A small contrastive audio-text model, trained from scratch: normuon at rate 0.018, 7200 steps.
Rows from block 9 of the audio encoder of a small contrastive audio-text model, named by matrix and row number. Each number is 128 + 24 x the weight over its row's rms, rounded and kept within 0 to 255. All counts start at 0.
After each channel's rows are labels from the 100 clips, of 14848, where the channel reaches its highest value: "top examples" is what is common among them. Only what is clearly more common there than usual is listed. The data: telephone keypad tones over noise or synthetic speech.
# c30: last pointwise conv (encoder.blocks.9.c3.0.weight, 128x128x1), inputs 0-127

c30.99 [168 137 166 166 107 114 114  95  86 121  94 117 132  87 110  79 122 104  96  91 128 112 124  98 146 126 122 124 100 101 119 134  96 105 124 162 117 129 201 136 157 131 111 111 128 171 164 111 138 123 123 137 107 109 113  94 126 144 147 158 166 113 179 167 123 153  95 144 164 104 165 127  94 122 148 130 126 118 118 113 198 109 141 179 112 115 138  96 150 114 108 142  94 161 119 145  97 115 125 131 131 151 124 113 148 109 118 138 134 123 150 129 116 131 117 135 117 129 101 122 113 178 124 161 116 146 111 155]
top examples: key "8"; first key: 8; last key: 8; number of keys: 1

c30.52 [132 135 113  92 140 121 137 147  91 107  94 158 149 119 129 110 168 115 166  88 131 121 169  66 139 163 149 117  77 113 126 131 104 112 141 163 133  99 105 134 101 122  83 122  98 152 110  82 128 108 118 102 136 133 103 118 116 128  94 161  84 147 169 139 142 102 109 143 173 119  83 129 112 110 171 134 110 119 135 119 150 105  99 136  94 153 133 123 128 105 106 121 113 157 146 102 141 110 130 158 114 101 120 157  61 154 165 102 126 105 142 134 111 163 150 124 141 147 142 145 155 130 122 131 165 145 102 138]
top examples: key "8"; last key: 8; first key: 8; number of keys: 2

c30.1 [125 143 116 156 112 123  78 123 114  90 114 218  95  92 114 157 145 122  90 126 171 118 115 164 145 114  98 116 130 117 117 160 159 121 115 124 136 122 130 169 123 100 127 136 144 116 116 128 133 154 105 135 116 101 197 106 105 125 125 124 103 130 109 137 126 117 135 122 123  97  88 114 116 122 102 101 114 116 125 119 156 107 131 113 125 126 115 115 111 109 121 140 152  94 142 126 108 126 148 107 132 144 176 154 122 116 101 123 135 130 138 208 174 121 165 126 197 111 122 127 184 133 110 134 122 114 118 157]
top examples: key "D"; first key: D; last key: D; number of keys: 1

c30.18 [123 132 159 117 139 121 168  91 106 132 100 108 106 117 140 116 129 129 128 102 122 130  89 120 120 119 162 132 195  84 130  86 131 135  72 129 171 119 160 132 143 116 149 117 108 122  88 134  77 108 150 156 112 146  92  95 110 132  94 118 106 140 134 157  96 163 113 116  99  56 127 154 113 125 121 133 116 136 126 117  74 140 104 127 123  84 146 132 130 122 174 175 138 166 148 111 126 106 157 143 115 118 114 144  86 121 106 154 101 122  67 133 129 115 137 139 136 119 107 139 116 152 131 118 109 151 145 136]
top examples: key "8"; first key: 8; last key: 8; number of keys: 1

c30.10 [108  94 121 100 109 129 150 113 171 135 128 157 136  81 130 125 127 136 110 112  76 132 118 121 129 139 155 111 155 100 137 105 122 132 148 162 110 120 147 108 139 108 119 143 109 145 163 115 103 126 126 152  96 128 125  75 138 142 165 165 160 185 116 176 128 208 122 108 159 143 127 117 123 154 188 125  93 139 127 135 137 154 151 144 129 118 128 132 107 109 168 137 137 180 122 142 141 121 136 139 144 118 110 112 129 103  96 111 124 125 159 139 122 118 131 126 163 143 114 133 147 221 112 135 140 124 122 165]
top examples: key "8"; last key: 8; first key: 8

c30.54 [126 121 103 145  97 123 119 125 129 152 139 118  99  86 127 107 133 132 121 115 123 110 151 112 175 139 166 143 154 130 112 114 121 116 179 196 155 110 143  75 134 147 115 152 240 126 131 137 141 119 146 140 121 128 134  82 157 137 132 122 129 117 112 140 104 116 142 115  89 108 111 141 193 128  98 145 125 169  87 158 139 105 121 122 104  87 121 151  84 131 126 113 129 105  98 119 155 148 109 161 131 137 133 148 129 113  90 140 152 161 124 142 124 103 117 141 146 161 119 155 119 130 123 134 130 146 107 146]
top examples: key "9"; last key: 9; first key: 9; number of keys: 1

c30.19 [118  98 127  81 151 166 107 129  98 103 150 128 129 109 123 106  91 107 150 121 126 159 139 140 154 121 143  85 147 131 106 153 120 115 100 128 119 107 202 119 126 111 104  97 145 133 187 138 172 147 119 117 166 127 128 184  95 171 146 142 117 133 116 125 123 108 123 118 112 121  96 122 106 128 219 125 157 115 158 165 148 116 157 103  89 109 150 130 126 157 110 160 139 126 153 141 142 105 160 145 123 143 138 117 154 120 141 121 136 130 117 103 123 126 112 108 120  91 120  94 108 100 143 114  99 119  83 133]
top examples: key "8"; number of keys: 1; last key: 8; first key: 8

c30.11 [143 120 127 121 116 121 139  99 150  99 117 101 137 130 120 117 105 124 103  95 108 116 104  98 140 135 134 107 117  99 106 146 120 117 118 139 164 108 209 129 124 132 106 126 134 162 162 113 126 115 133 136 116  98 153 106 125 128 165 166 186 102 119 146 119 169  95 132 167 130 111 103 125 166 165 150 109 145 156 110 159 153  99 184 122 127 140 115 126 105 157 109  89 174  99 105 120 126 116 154  98 121 140 118 161 105 125 129 124 102 155 137 119 124  98 145 117 154 130 114 117 226 111 104 137 119 124 148]
top examples: key "8"; last key: 8; first key: 8

c30.91 [ 75 117 203 108 133 124 125 151 121  97 101 118 112 138 118 115 130 121 100 109 108  93 123 155 115 136 111 136 148 120 134 127 128 113 110 154 123 118 178  89 119 141 122 102 122 163 141 130 117 159 119 146 112 129 185 140 123 123 201 164 206 134 159 192 150 152 100 125 151 127 118 106 164 116 172 157 138 138 137 144 138 127 101 150 124 126 106 113 167 111 130 108 118 161 101 118 127 125 136 128 116 110 101 118 168 130 140 132 119 118 128 133 118 107 114 117 102 105  96 107 124 180 110  89 137 122 150 130]
top examples: key "8"; last key: 8; first key: 8

c30.118 [130 123 106  96 118 128 100 122 155 113 103 164 126 133 120 162 204 129 108 142 139 117 117 138 125 109 126 106 128 108  99 161 187 126  80 116 139 152 127 146 103 117 134 108 144 122 133 124 120 193 107 155  87 102 165 119  99 131 117  91 115  96 123 129  97 123 140 134 127  97 137 125 118  71 104 139 117 141 111  84 155  99 131 148 118 137 143  81 133 114 125 108 129 115 109 103 125 153 128 153 141 168 208 162 113 124 140 138 114 125  92 191 162 115 138 115 137 136 117 116 146 130 117 118  95 142 144 120]
top examples: key "D"; first key: D; last key: D; number of keys: 1